Weights of a small self-supervised audio encoder (BEST-RQ).
Model: 2.96M parameters, log mel input, arch quartznet, depths [4, 4, 4, 4], widths [192, 240, 288, 368].
Rows from block 13, named by matrix and row number. Rows with one number belong to one channel. Each number is 128 + 32 x the weight over its row's rms, rounded and kept within 0 to 255. All counts start at 0. Numbers have three digits each. After the name is the row's rms in percent of the matrix's.
# convs1: first pointwise conv (model.blocks.13.convs.1.weight, 368x368x1, standardized in use), inputs 276-367
# convs3: second pointwise conv (model.blocks.13.convs.3.weight, 368x368x1, standardized in use, transposed), outputs 276-367
convs1.275 098:078155169140158088129106158138125105150115144089108137107066123149138112136125172175068128092105051118152146143126117194147145101129125155125124167149081118117104142126136198105128139115178148097103125166168186134131073142163096125121089127165079092088096194138132105135104135
convs3.275 105:149102059141176140120164121144128167154113109136172129114168120181078150123145161132230152173134113138080151113176112101100138124133144107107137140128131134113115104129105157098139174060152126151143077138107144138048132167165042090075120156091126083132141096109147180157185097
convs1.276 097:082147169166131156152151128160142135088201162066097119132163168112078116124131049148148056168115142081104086132085117110245113109084091108137156121151127156150124092082142103087112135139102066125111107098126123125113048094114109140195123153108090052195133143156138094105112185
convs3.276 096:106137090066126110181165055128125136101133113127137181166108209094138102124093088152132144124131079175112145105105101073099182178125076121124149063111138109140154113071080179116144142182130128115139138148121079176149152163112128051131141145136094094091130122131129143161049117
convs1.277 107:113091163101120186102109167134081115130107107148141145119139145098120129201122114135099091127114091140155122166120169070194108083144136177131136137176152109136157129181081100136113057107126122154101084115095183153080101121069134155128069139145083109124140130204124098147161112
convs3.277 096:101125146144207137127106127133108123124102084129086142144171116140138116129123077133110146094123112137177151156151100104156181123084111095104077126108119138124114164108114124102176139110181137065117119120171150084079189122151132144176092146147173097089158121109134161147120123
convs1.278 096:097122132129149096141168199109131081100083118126157118173089087147126127108154123145093110149154116130099091149115090063109094118124174124082082129135128115146172174102120108169125126105080121055118116159103130139103151117189095148150085121148074103107135078193129136100108163
convs3.278 100:110145168093154096142132102100164092185126065112133143188144124044139120146122122114070181104083158094136171112208165142102102137124137099086128107155144098087147086147175147133094122075105162083106141067098135114102158129099120154167099118099116135104133123110153124094084135
convs1.279 103:108081140108105088153126114194118114176153113123137105175122133081136147152116135127145081083116106091166141122182136213158166147112090151140122046104123192151130101167164146204157195117076144127130131135089133143091116128089117171144093154144133124114120155169145104130128123
convs3.279 109:135124095129151148083128144141150094145119178115089183086169117149150168111116120125076088129145154163141096130156129067114107171155150142162088139141112113156147139109168131137118111109103138178174124128075138127105129072130102166159181131130147102088069141157117118175126147
convs1.280 093:101085109163098130154152164124142109104118112129140105145136132128131124176092156147159141071062104158152069125114156163125059196140083087181130113066156134128098078157104137142141181132100101076148186160100119104126149115111132145143124101096173089079138098168073118096157119
convs3.280 088:092030189121177149111163169149108122102147093151129174125138080176124184117162169145094143112122138130191071199132079136131061142179107147135137185128108093105162164094132048114116134184085124097175157122138109134169131071133141102145124149105121143188081099166117178134169121
convs1.281 104:125106147138105095141143159150078088167129150156128170132065143172135170134132094124135174135155132167215086150130122108155185154127128154128100092166140151108133001068139119131106065117152132120106076144152099133109143128164115124119070145113150083149119151132139093081158137
convs3.281 098:103102105137114084133121154106146083125172164158098132161166099116120108134114104122147095089100148136122154098103102123136216131106126094150142145155163116124125180108170182169139128135150140129130180126075099160163115105116117126158171143114129088174165078142147119139186123
convs1.282 103:072153127131141117206097121161118085120110103096181153136140135139175079144154141136145174118135129111122096126163133062160103062129086116131122109103151161148100088113102125126114096153160120121156095113141126119157120100089163141137208146087126143182102112108156189084164087
convs3.282 097:123087157127143080088139106128106095134132071105110136141143132142173161121152127088085134195100160092089110095109129147138114124089163086233107094191181095113148180143104110101113137135178117074082129110172124129111156123141092153162169149134165101174094147124148121133158106
convs1.283 111:155142093109114071107146161193119109060151133138161064139145080113117119129115139097154170142080137120107101104166073141155075164161122116113124139134159128165171120092112151158070158161109124177152116150127075144145119106164169099103137152145165133187082106113097139131163128
convs3.283 105:215073140158083093139118108127167099148131158112227146121101158147104112139094097150100172129089091118131107103067077156132148098146127119125152144148209119071095151109108172159132122202105103119151124075143178131124172138134137130068155157154133122145120026143163102130130174
convs1.284 102:164132151109134147141138118145215136127147107147108106137136209069132108092146057151136075107096135117126120147143114146192119159209120161157156114187158094126113216129145136094159107136118090115092132156119099122089107147082104127095104088091108117140181103114086140138171120
convs3.284 100:177130109164113126092141090120139113135111104151077134099134117130128130136178074119103165094147144143081163109039149128134149109120215151126139158135112143124142112092118115141081130146129136104072141122147133108202165154145143102122120113185070195069099088148111047130167081
convs1.285 101:079099086148149169134113111168116147068120071135171145078104164170131098142119124108125075141108139085054070095142105183110093126173131149121120113124117166114121136161100089114150197062116142142131148155195137092167118090170138103098112098162126158198140106080198101127161155
convs3.285 102:099111094070120093136161170123095143126120157160139132123177107150168117114103111125093184071104102122108142138109155150128126137145117141160122106086136093080191237070152128098138131148106140103128108173118091162139123132132203078093135113120081158108138109125114153098065130
convs1.286 094:141083155157189087112111135175093097144081153114151138067125163104135104164138134187135124116128150136137120189148142167132152120108160125128089144177220124121078161090127138162128105161136181122091167194175126137162122138186149129139068106131117067171152142147120147124111115
convs3.286 100:096149125151147071155140116114071082178134097123101168165186150158101217127079130127127114077157137129167130159141092172154186132119088130170165133093102130108127103096125125138115113066166121120123073152155176128132167121118086072123136128176170182128151148132179138104118134
convs1.287 109:086142142131125136160118107140122123126067209172127129139142029155077113111108129105148112131141126137124083144079176139116109120119125160151135122153085090074161148159136129121176115138095135112200145123114152130152167123201104142134105162157193151069085126143131118092185129
convs3.287 095:155094136154159106120106093086132101167118158089183118178155151121166068138085136106125122089150135092064072117171076122150119112168101156162108133105125107121177180096094150121130103104119127162117121111146142139085140123202112145152152062123099160129122139116160145097156150
convs1.288 097:137119135125132175128132093159090137169127104172167095167177136145138090108121134103114121183140131115068161160164046121167119104122151065139143139200175168103117156124090112128108125110105150162129104112039192114164103086112091131144106078150147108162121106078115102066095079
convs3.288 100:136152155157068145136092136049175151110098099110102130152098110184185154124088102149130125115071095120128164122167147053123181120097081138116116172167073166121111125097108092140117101181126100138128133125095104140132117147077160150139097094163181123130168117168180126108137137
convs1.289 105:096128105051055094088132097156127125146142168130149211142137142080140140129099093114119164109152091128158153101113098142094068102127114160166140100109079062122093090086115104156136154139125158078075092134088110216117159099129106126107173127099147077139156157219113134112149146
convs3.289 096:120143101159121069136145132176074093103112078080111167160155095148102090140095139133146118139168094146116119140164128136124148131041129127077086156146098138157142085178158166166168111113140148083187133141149181103128098172110123129193143124115188109131162127138147185195095116
convs1.290 109:140104184130168145117120128166190101137181077090126143161108141114133095135110147147089127113136127141176086176098093187125141144135145198174085114104091127185087124104099095113082174139138121094074163135170105031176129174133157177095155139137089148138077175122110156128045149
convs3.290 098:133149164155120139090126066151153143117097121118127104128116127113082117126085145099141084128114077110154175122147202168105150121085150177160113108111096081074160132158168093111090124139154142142159142118099140139119175151085112141087176166126149161136206120136130122114075080
convs1.291 104:135092135145094137147137128169118119084208180090094136122098145145145131119124150156086059116145092131108134134076123139121134111093136117146192148143155177084150119070127090131102139107158160170102123102149104151177121095089105068157183150056113104203114132146131105121118095
convs3.291 104:089140096130115090106133130112115133145100116167112122073134162146137138126102185087171107121191146109140087111087133146147141153093131110103091147205184195114109131139186188104159108118113135100093162136099142094175108134042104098223150118157182184112106114129128053154091108
convs1.292 106:144143175132142106138144160157115120124134065102133145159136106154144124124148162115127150167141108122094137111111134189134077141143156113100096146151174088108132159109139148119118101097103129163072090103176120201131137128100081072091126171172182103059149154110158079103100109
convs3.292 108:105092080143090089113121133118149129119087174144120117150149114094085138130101115138095121165130147088188116095179174160149095155203136096138065207102099169111152131075156133163139149171085153135129097110142090058156101097187143126204155095145163092103150122070147129060137139
convs1.293 097:081089092151149135159180173164158118138163138140059102121171119116204063121159123165182113172094151158149099103173142119087130125190154165152235126109146132179133194125128136139128044206100141170111172100081096144117117103154111117096134118173142112117104156125134112113134077
convs3.293 087:092106121107146135129157131077092162089121165148149147121076161105149105131117158199130153152116105102144187142152151119128071185138166124121141120161125097188129107098132114090122086116133132187111134105097136133121063153161124161081104184122179121116120104130168099176141128
convs1.294 105:128083112119161144119178146106077127131118190105093113138099158119127096128137051060108115166165153164101147127001101105081070152106129079140080097139138094089124109087108158131153135113072122153117078115066096167122125125097089152087134142140158131107162156153126171087108119
convs3.294 103:204094087142189111179118134152101085133153156141144175079165147112095192121146170137098077105094146098188087162126176084124105114183141199140134124133107122148118080137134082098168193055142095095087089133100127149129112124134112105162130139067134081164101119087114129082109104
convs1.295 101:098133121104176117165143131161166096121107025155173121090149133122136147114084179150176119075128078100144151141119093123120037158187127170109133133122089110148131138114117106082134146127079118185114118136099125153120144110142112129105077118132106143184124145190103098143095118
convs3.295 096:108107098111152108102110163166146095150178185179118177180122115087062089133088149162093168132119138144182118143172124156091135133124098184054130149112130051194138156088126085129116194155092167141084157130078088124135133128158092150155140093097110101161092166089173086077150164
convs1.296 092:088101107130125185162138149151125115099144149146102128139126160094198130128139100143116122097109154160102086100188072174093124117190115149186123127146140126139125104176157164087111097128156139155157149109058099139142169202144071127082100116050202163153187121088097134086113153
convs3.296 087:106137148097157099102147096086074150171103132128147165128112136161151166126137138164137123120057103151138159107119165127150091111101087044104114160116121123129107129121092094128126130075152160183099118148130120158093119097122153118114134110102124135151109149090103114114129132
convs1.297 097:123142057114131149104133119129168127130138109129184117123127103127156132144164179095098119112041092112125131188094160136173127127095148180161165147042065114077148152034087186122125108146091139109109123077153183145094101156137115102082129083135140126119095165182177134149156192
convs3.297 096:088127174143163169128089080098138162083104148093162168094106118168134174116141160094151129136132120111124111081069153190104090182167100092099116121144143135086133114140176102174113188114149109148190135110190109115110108082135154139185123130136151177182164174121152166172126138
convs1.298 104:099090165144126175110133106136120102078127124177156088144082148084141155140157063121085102116097108125140134152199108117103120145162090172131187101112120090114152152176132130138143106129106142127129153109085127149107061111158095113139047126101159076098128154112114119136161157
convs3.298 103:122172164130058053113157143124079137168100166111182154122130112113162112127094123110160090137124115128066135153096153116095093178084167127133072071061085109113166135100152137119145117094103160158164137121166183116154169119071121103218096085144143150098139123135192139164144138
convs1.299 095:162172083139066107099177087157114065124153149122127173140138063085131092176119164134072116169115111086091134131074120147147167138117168118127163126172182147137151018132142163105112107092104146156098184125063158158141133169132132164127181145093080096119101158201129102077117134
convs3.299 088:150111107087119115126130068124060150124068119168155074149103068117151105135128097116142159110116133141093083118161165110124144162165174095141123065146143143127088129186106133123094106114166185163123080187142178139160122106085118079167092155126075098167119164130123187135092160
convs1.300 116:116105154101205131143169141106104107119130106129105165137083166093133146150116125080085128126105188093137102105123121146138108148162131108109110109232116089094123090055111086096103237088136073141128103101171161149208171132181106070130115119146112146104109127140132097119158157
convs3.300 114:106121142120170139119128128126104128105083143150131161115089177116115116113110105089153092102103162151113156162129102129080128116176133142144182124024132158158131134162083148125154117178126109175123122099173130179089113101160089177077157087120158139091111165149124106104119133
convs1.301 098:130101130136098145144185122101190157151105117158140153118134142144158148110130114124098110106156158144120119109255151141118096167136126155124192108116130063165114098112189138086164201136128049119145103105077131157133198088093094148143124169121153116096098143130103133136109147
convs3.301 101:131177122122129123163116135113152130178158079092160099124098169166085123132128141202099141145094188145165097049154178120153126128141125180113091122128113132132112152133130119124103115175104162147158130156137094116044151152118072106107133137129135077141098106142126178164148116
convs1.302 102:146112139140131128139121141145106123086114140111149148171123081141093149127149119057125115159132172122141176162076140090125138095112113098112140118119097082116140210125116144074139093126100142107093105107192150144078146084100112089090181127124089150149122181131128125178050135
convs3.302 099:145165152107153123149138085076140064142072110112073152164089144197118140116079103092143198141142150095129069128115129073128112145054169109128182157150101177110144163089145116090147153105118112103107083110124123148114129149158106107106134190044083109104144135110114123091177169
convs1.303 099:152137135108191091094084133162143131146080130090143136106087158149063162127111072107113131120125101135150084136127116155127136062062154123097074080144143066125100102125110140166100218113095140158111072169147102117168169150119148108112198083137177126089138165172112168194183144
convs3.303 107:129193123095088160160110141111123121142139152184131108112118154155110110121190116148134097187101147140132105053143085092117142146052130162169131137159125144156116065170155134072145130134155140109164115137124086166118138161094114116037171132121106107132114108131105147116139096
convs1.304 102:152190132177133155111148083066134109137132080090153121149176147145109121193154184148140098134108125120162081107105097153114171098153081158106161082066078172148137079132108148100093061113108148150132146096122109139083110122111131154130112148105122110122139104136136114160130123
convs3.304 101:101125160106175160126045125091131176069088075095173177113114085135181070097180127191177153146084092170089114152137092123169156112131106124093125144149140085076149124114038162141162112104151117153207144196147151189120115108135143132139127114144157146159162111107113088100152108
convs1.305 100:131161171097130156089136122103121172085105102113155158114114119082127107160125111144149071209066164111117132167128104173145089174088116142092208125139183132113141101111160124150119116166071130094092092122108107147090159184103087136114148089144109148103110175104157127161136131
convs3.305 101:100136134133147097154119129154123107073092155161132103159146116107191108173120110102128117115194165111148123131121132134124134079130126092107147060131142079109128155166125074102096178077135149153132144165201065123129138122112164159105120142126072099159079075181172185096127150
convs1.306 103:141179123102108153197142138161122112144144137166172123115127105130127128136102151103135153081090120159150097112192120130127099153110107132060062097154109084157148132127154113151118170113165122140128182141119164113097144124169092126116122128135103071112092140132155192105095078
convs3.306 103:120139159132129147127142156100085165167108179123165158143063145161192099131134070098103146118161146172177163147118110114159171153174128153234140108137145124135075096152147122166104096104136142181104124113109091121165087123132152115088087110188133130104166106146131165171133141
convs1.307 092:113166103142167151147118123127122097136069148064153136154145170129128068127099182148132175134162107185113115149136087092138214117113202120121173125129102090123105112159088151093045114137158082193028156114185085145112126146112142136120135129150106171128178123152157123175126110
convs3.307 084:117125134191138169108139066127128096176159068112084115147058142103094174142110145118135110138123117123115066074131132168110156134078140082159110101151119154141131112150135135092168175096128128107149161032090113099180094098158123120102133121129133093106078142140152091081141120
convs1.308 096:144152136160109155114154165158116102134127060144156135101123132083096120104110100098107146134125121146100087163077141200115128166066126162183146121155142162128115120152114130108091080166123139145127117069150091087154111139095142167097108127146112182090135140071114095175075136
convs3.308 096:135146132123132153086118132107148137117143028158151122135169140118141159097199160086176125131160099170077152080109116115133094110114142101057123135133106150168138136132174106123095102094106089126053101130085190187141131179096163142124097142104137132140119144152159109060140131
convs1.309 110:143120114113156176134081149184106091113186103157149097109152103132129088118098142107138121127125081158136131156127091131117116127077127085150115084170109145118071126114159135131136146130147150198127169117123173071074137168206122115094105162130164130165097184076118160129161137
convs3.309 104:136140169174182158128187104100074079115156165107169183112127127160136105118132156118163162155151111115151187093169131129149144130126116078128051111152162192119146103127066126112117144100155074122127178093121106139117159154151145135143150130159119128160082162081167123154087148
convs1.310 100:079107117076100132113129126117130124083150197127136199145147083119132105084113115129118085152139173071190107142085130159127116153096097141125118127174121091088101079108120105132113166136161143115088125133171113166097090092164135130116114146165169163159118155232144188123098107
convs3.310 097:098195161154138114162120100162134091132183111120109108121154093075102132127180162088191137163126089167091073136070092089147105146138119178145147129172097163143180084137175181110103166077208168164141188145171105119099124167151194130098107124159183124151079126167164168144132153
convs1.311 098:137073114169111181148104157185147129100161093099153149131087103132107162138110182202026147111149129128141120221139169092080108120136099138120180121153090136167116142153097127160119125092100124081083112071180127133175111120127115134163097142122092081088157185122162094116062068
convs3.311 094:156151109107107070101170112162169030153129132128159179142121072152088087132150085164102119054176166104176115142146111082111115105156140099088123148093067082166172156109102130129129162131127083092150143162138099137143122105130070022113132147195096085139111133127139130086124129
convs1.312 113:160125114136099111175170157110107114127126134107166080085123134112106139114150110104152094080100127116159162140161080113130157150083142130156112101182136135175127131122174152112155085122140083134118119144112139110108133165166083173131114129236195102184136119131096161143131104
convs3.312 113:227127144120148182109070125113126123083077108101096122108098185159083132103180132106123119116137095142134123159072155110097138124118141189107072109055109119145097168067129135087174166176105000150107134149107100154150128136118129165152111141077204079167112095053136149110150105
convs1.313 109:181103150167076139159148120105093149102084087161142126149030119150132156132133101124115133109129166111181144128187153132138138112132092147105112117161146164147146104079078096136128175096123094101139131111132090088133137065161121122077173074095139104102122130070173171142099124
convs3.313 106:144046138118111139163099130124096065102086130148134119075142147055093178126091105113160111134111137125125180140087113130068127143167195161106175133174129171124138062183128125170210141137159096061154136074124181113116126145182128102161140107104093160121143122183139098092129134
convs1.314 103:112104154089097108161167156140122125146155090150163076081119178071148146122141160180124132117162104102091130115110121144137138178096149144117240093114175114076105097118144157152086124155064157155174112140115092131129165179137174133106170165070109134097109134160080097197150122
convs3.314 097:161184152177145114166084123155129125094097175121109137122137070138090143124155174061153174078101083120146190110156143134151133105147125147135128116143141194110175156157094191086186125177137101139174135152070202141082086154156102100147121145081125162132129167155086159158126090
convs1.315 069:146136088126139161144111154131173068098112113102100074133130131130113139093109160107074125134159131138162153140180123144160137116122104132080088117088148159119157107113117159040100152143129117225084081069148086103164127148085090133113156151147160104136125184124136139160054243
convs3.315 086:175147162087142124160209111136070116112133170106115079084141102122132124143107067166099240135136144084155163130166094150157115143148141098163090128142148149167121142148143149182167106083085172163145127180147193094196106116157129128107129099115160173089120150255113145137120225
convs1.316 106:117148092143125123137167128096191113141101107116142097117162125175164132139128055079084135128141173147165164137169111112148174120095121164188075127169130084168125114180155064105146130104147107163126140091151089110155053159209049105125086112137099113113150162115139095159076126
convs3.316 108:147131065151081129174080131141098114157128108102099102107116177145097112135121060085145122169171112103117097098185155141096078164116108155111135072101167133150084174153161057160104136115145188126117077115117128101139142134188187127163102055115156077162138142150150176126095053
convs1.317 107:134100187142117132115177135149103150122141125154165174103123156117137122165140071163093101155080179123125089143165097093069160152082145072133111092062153093152121151098108095077133102157157131167171149132116151131143109225165096133122154135131132116089123130169099125162165165
convs3.317 099:106115087117101114116110135120135167082146148104131139101121193123153111131129132150120116159148116138132137104148150080072112133096144139104122170105165162098160134144114112090133126148166120135158071102186138131137141105125119164095205172095100085094154101134140119144106068
convs1.318 104:152144144089146148113155146123112152154131139141131152107109174113132141125112141114181189156138138135143145097156141164130187158139170154140208104053095115124111132160105076145087134128171067131103184082146116140148094145165084089108164106143119121141138073138141083244169149
convs3.318 107:115171156129125119106119124122157168076130152108057118147147107147112130135113097131132112091105114110148081138124123220098162076090115133160149126119230166140141132079126149119161100150133139192087124123128128073091109120106078140105095177155184136135198109106100141122113162
convs1.319 112:176136124153168117120118151101135128157143152124133160157070157099083129141102145137139070118132101173117154072142097127142135096165166136114221055156093174096137139169122172203053173109173116114146103116068116205119104137174117111121105105137198128137178127081107227100081097
convs3.319 106:124107174163105121255190141140104151174070191112196198128134122166092156107105077125154152127140154166182187136119147141165143136166140193105117135094157114180110080098123132139122117134141132114112111096154107115108073092080154174178134146147140171113139119193171112136096093
convs1.320 099:089118160119131104157167142153132122130095095161180162130158138046109118173096103126125121109137160101168122163138117149125146111108115116111097143103155093106140116100195120145148132156058127125123141075159102164142152123099094126095149116111061096163141210100092139086145109
convs3.320 095:031142122160089088113090116137176171152093153110098139156130124194139146130121092139168170146146174161173114126078124102084104132114128141177116065125105129135110094086149109119116157142175130098165152154138119116223138129131099108133130111146162122195113081155090153119058219
convs1.321 092:174158165150121132154146157120149142095067142128116133124177112134125093117093110138184101140149144117151108063113089148136153068184123102147113100138182138123130149149100102116121134093128105109108094114080117169166161167174113080161142133173110073101103126149173181150088163
convs3.321 096:156111106116096121196147096118114111124137120105094151154108128083171121115103119133058187160122094104141112143131141079115101097136151118106123124086063172121140163078136137170114189100057092151166149079136089171116118115145132070092154124164122131095097109119085169184143120
convs1.322 096:144105069120103122091088148062143141180145090139112118165101119070109114166134067156106037129131106084122110159138158136088091158147111137103138104125126130149141124150120172075111114104151150081126113145145117144128112129096126093157139137165147132151099165124178157124075108
convs3.322 105:141127138117197111168132159113187125190092096164094129139148094147121126111057145086087106131166082136146151128135180106169158120093072140153197137132143164125186111124134167176157096113140185126118172146130157129128132107158142142128090150035137152070130135136113123181132152
convs1.323 099:117097125158077059085150107120146107146137097109149076132107156158146130127096126148118146126093125105127166117113158163145160153199092173120156116102077171121188118071125152128102170137098177128130188047133084051100158176185108114081138124130165114097135123092128097082146153
convs3.323 107:116068159114170088159120138135131105104078137152132096136200152121115172135137163156065166122127084142143079135159143135126160117146148125191166095097165177114170139146127105147137156067135107103130119155159140156112136127155212151175183145119118119129108179167152179082149141
convs1.324 101:146101132120156145091132113161147136066139135101129121143127084117120165161117176117077100136156188097130098119123139145160103149174117159082113124113129115139136178149100097100158125132119150180138127114137132166150115148171110103136088125116105117061081129106175155138154204
convs3.324 104:028082162126132127087183138144140133174154165163145072169080059124094141139124140075167066120148106140083156208143160189148108120107143082168162138096155136139083137139125129175071100174110181136114142163117086169109144172146089124119134100108144135123163119111149167193077068
convs1.325 108:119140100147119126094168114194127142152113140159115135099161114132133132112081069165152143132115101101171084151148118099169096112096108109100116122185101164156148061111081204143168147120134090167128125123144148132114153110098124179079077141064116132065071140122074109197154161
convs3.325 103:096166102139123159149126108130089157107118084103105133140163042117104079158155110096083050186088126088086110143118122071090157154096122128117131114113098056169123131100127086158154080128132153135081118086170118085141160113114187119130136107181177175146085106116118146063064108
convs1.326 096:168161107149147142152229103150123030127152087139211141124151075138172091089132121126109176104123087112133193152144154089051103142157102171144123133126134142108094149119148162095137097117159130151169152145139102110130164140191144133176136072100101122128118109109146125113145168
convs3.326 095:101130141081161114127239079181076116103175102139080112156101117091131074119145194093104140102088143085105165112166147165151092130086107177163080125151156058106147191097175097129103074193125084207095100143144104083165187176175079111142186083123142093154159139075111055121144148
convs1.327 107:128139109141064108117160143117136200144134117114088086149096138099160140187161204147122146130140103127169094126118142069103092196110127057170145094121109166090116133126178147087085098144083111130145113097115093126131157127155076110108142149114153160139147153161152104102163147
convs3.327 108:143103124176115065191135131167113137144122134118100193138098157098106122113099119114066137169127087097131114117137154139148083169066162166115113175048154085081113096133144101091143117122131176166142084183083129078121072128102126121146165131121105059162122175095217167153174134
convs1.328 107:143147174126124123137106130156115111061152132163136177118090165112172102063164167117111099090124097149172148131051078119119126112131100131131086092099146190130138134152117128097164112093102118195128164114097141137094074144106117087071143121138131157106172116107128118127129168
convs3.328 104:171158136147104142132206150150133099162094141170130151169154115118143079131127126110160171077143100132121117102133165130147133149105121055108139084109127150203088088147101107113092061148140159185111140101122133169166109132167073113153126087128119118132089139131140115144174074
convs1.329 108:123103148131111158138145162125129158141182174126102128115118142124133106132100122155124155104143129113145193140097134123109158230144057081152086093149208114133118123097102047139099138102107145162154116118143146110148154139043122165112080126113100135145125131159115132042129145
convs3.329 104:100132096092089140157128094133178127114077124105118071153093147140116148137134083089105112107181148093099128146113158112162132133158126119121068084067153090105125191151150098173129122198137167105129124089101102140153111140147134124103089084070095135143126139173109153115132208
convs1.330 102:119119073150203109099146127165132157108121090101145119135124161102116103139103089123145103108074169115132078098104133187172139151178158100044090134120129135118113181134144141147189133073170124255176083091109141151175117130161114129090121111157152165122114161127097116099108169
convs3.330 104:135075229167139122099190091088184119135107103131104108192117135137132184126162131126153163154127120118180147041098118174130142133124101173119086121115149178104109211109142125077152090185098059106103211101127114116133113122152119159123133104147163139140067141075113102095158095
convs1.331 107:136134155120139162116165157165090112126128185119195155109080159132100133144121089168104159132122111146169114104168151123110193223073101151151141157176121136160099082131143111121149100147128098145096133128082162103111094149096110203132156121129139105094093141124158111140085135
convs3.331 107:172134128154126109154138083091093103141112154126140138110139085148115147136162075113118117094106132110127134162106097149129111131192178023166118111126139149100141120202128118132107122109079133192071116102138103138143069104117114065101103080139174149186113152186068090204129155
convs1.332 105:127119156170117161118107080136138129140166122116100111104139137092124110117089109118098134155122137144161102127158105125120176115132146091188135111086125098145148088136132118117122133147143148123143142084140141089141155111101079106169136150083155161105108112197094155122142198
convs3.332 101:114111136147075135064081161167167111095085150150122121162110092115097117154099152223157164157191124050090153157088078177095133120132152073127092111120094125135122126125187138157095191124136132086048136144120134138141128173132136123114147151180148071104183085141070118136143062
convs1.333 095:087150095095137149129164194123148090103063127117121157146126119120134133175149078108063101134120074155082131131114101123143122092157175080160160140137114166131112152149097122135146072112150099129099116104118116172140157125166140137127075165153128130132141124119095168140152162
convs3.333 098:111173058146140132137096216103125131124170117184159169168144115107114170127141165147116158121148117129092162127088166157121155145094114097121084127107143197213110127151151124164117090126150121118098166073137167100096118121115088116189091112181154103166120176132106194146190122
convs1.334 107:162160097114127111128175110138204124133102116151089100146165164088165137213102078089126113137135142107162155146101040165065138089078109134195143157072127074139087157090079143144141089118089168097117112157166187113133144079109145175104151078099111177117116119143123209062152100
convs3.334 108:191153133097121117118161151107116132081145158143111113133113083151151127133103028139121140158076134163170135138110148129116090119103078100095117130079129099089158113087107121114130134154134143064104200137192137156137088119190065162132119188088159104143132125141053119107103070
convs1.335 096:117081133085152101143117151054125108116099136126110191159169141132100101120102134099162133105112097144114075152129120165127108151120170195150191165191114156116144151121172092151144161101165159114146137114131116106159161199170143059138094146072147121076159155111140148171184239
convs3.335 101:198177157170105136115124129169106135140141103104105138145100205146120145129132044162137168038139099104149190087109126163109097161173111164090106116152148101098112123116083087132090132195176064156128104182101142119181093129143150102152117143074128097145176092194159097132086113
convs1.336 092:129129104115121116100130138135106089137133127124175152108085153155223058142043111065125110139139163121128074123163180127143128210181135124113110122147129129153128092115138101085149113106165123153160085114147138090110070134113089146133159197045139125072110090093140146060147185
convs3.336 095:138105174149152109090146107067136099078114088173139099106132100132170150129171126091182080134145149169115100123079169131100128112141122177097136157155135105078138080128133168180169126134188152105122163117107156122132074123146074120096109141104161161107085117105152109109122072
convs1.337 091:117110189169085153125119083160122142128135190108144155147129123143121088131166197093146134166130105105074100169125164121151077172120104126155117144091047166135082127208124136073137111116068141111121116106153112155116101180197166100078193146138129135128169148077121098128122149
convs3.337 089:134146137107153158179057126142102118157121106153100116123154111123147179128112148162097174106163142096157130110133148087152183164145152136151131158075106087131161106090161051151141093116095175119125157129088135077082071106096125192168143068117147106109078128132113080141161143
convs1.338 104:168151105149100143103116176177125095148129105123106127130167198191137124117146080140115104162103096159073180150122187151071136111131186100108169130090139143151131151182121112142147133145117132129118158093126148153129111139107113089178173120126130111125120086133129141109199136
convs3.338 095:135142082105146237133091129100104146098176141103056123102117103124143117115145155157164146191132103207153125124181078118092124088141097124076122049114127117139089081119136148122112161142126148069128115153155114108131129151145173121135176081138091111084137111137176073118183189
convs1.339 101:130062153093108129134150082139094096123118082149128175121142160132121106170119169107168112100111113122152071078134089141101100130141082113148140150137154071110152124157178146154137104134083101148186134074161115156119229109132153153180090165123168175089136133157152120120174142
convs3.339 103:039106211144143142072152130098083141116139149131163101129152181114191130137171100100147124182193128145162114154128128073075134084146120113102130174128156133154142156100171098147208062185167164161131153134149102132219141164113198187075114141147136088131162128092140138167147129
convs1.340 096:085117106094179161191143119187167075138140147122152119150145166110089144146131158172149027128117143110153122174106123131113143065175141159113120176147163125124105117112115159105117144083137114164136107114047116132131069131094062108154100126078128136152110208052111150131170199
convs3.340 101:101087124118149140147122115132108146146162095147141134093096067112106115148119156114135184114144137151119067118154177137170190169124140150193139105130153127139112057200058135151130139072190101187122110130127121103170130130108155115181139166112101071115093182078096124100081098
convs1.341 091:101099098191139155098155133145090104105094143110138207094155133122135149148192238109134090112103149145089072101156107177153140120130119163128123082126135144118125150122095128114104076149157107131105185028178108089121114141099164145141134159099188163108149128088119075124141162
convs3.341 093:126159155167160158135146120043138098145101173140123067145087189146159157125133144055109165129104175073111151141134158115171172107070145073116095185146160156129180115130076175157124112121161103103112135199168099159145151167139137080135109137136160188117148104153152121128150179
convs1.342 098:144216089149121128116145129158115103151070158130136137129148077120074088127061141108165054133127096129096114145100197120139164146142108153148122140137170130141088062123170161158105092067099097154190154151111143133126116150118159105132108117186120150120169159123160167139112160
convs3.342 091:085163123171120124101145111146142108121119156077170128081134151067098150127168079171122094062077161171120131122130123155141104149075141095092124144138117136115114146136071137114099120095106141131105155150070125091069067092101129115131166063119088177126157074123167120195075134
convs1.343 104:177083089117097119148121120138113136099090083141139160116130097134120123151118125079112177124125121136133085145128116151139125181084127178137134117063176097085147142098129097152133134097128065088160146142127125134091151108083116104120146121156133163104090122179155091231129151
convs3.343 110:157101166158119156183127129162178108123191096159172169113121130154154119114101179133124130099163180136073098180124135180125112177195158091156131112084141080139135100081133180166165188126089105126106095104132052099100141158211052134106098119049083123135132127092119149110121118
convs1.344 102:132099146114119151133089129135102126075135100127099166135084133143099119121155101072150080169136080150152157112116184145084068136216082113141118097132074112136120126153109118130135147125119134171124097112123130156151139129172119124062080140158125120153156133172141167087223152
convs3.344 103:138147168094150089064116162111133149164092118081136172160113043087170095133167132112136157125135132154120118139133117123106169109101127145164166098053132099142110097093126165188152161138137128159126167125171159141101136132082056073125144096125145061200179134127145119102109115
convs1.345 104:121095151100154123090034113158085160125155141141118107122140143105129107140181168150106098113114142102140144154139095158146165138075135199144089160115143127122160150166147078149106153128102090114129067134142105128126116123129144149098103102065107141092157125124137140137133121
convs3.345 104:115111106134154131136147182125144094135124110182129166130129149190170065136130136142122101129097114128079109184159144147127138150141124167075147095200152145133113101182156103132119109135190119148096121122115121146180114136172107121110129143137195080134065035172149165110152107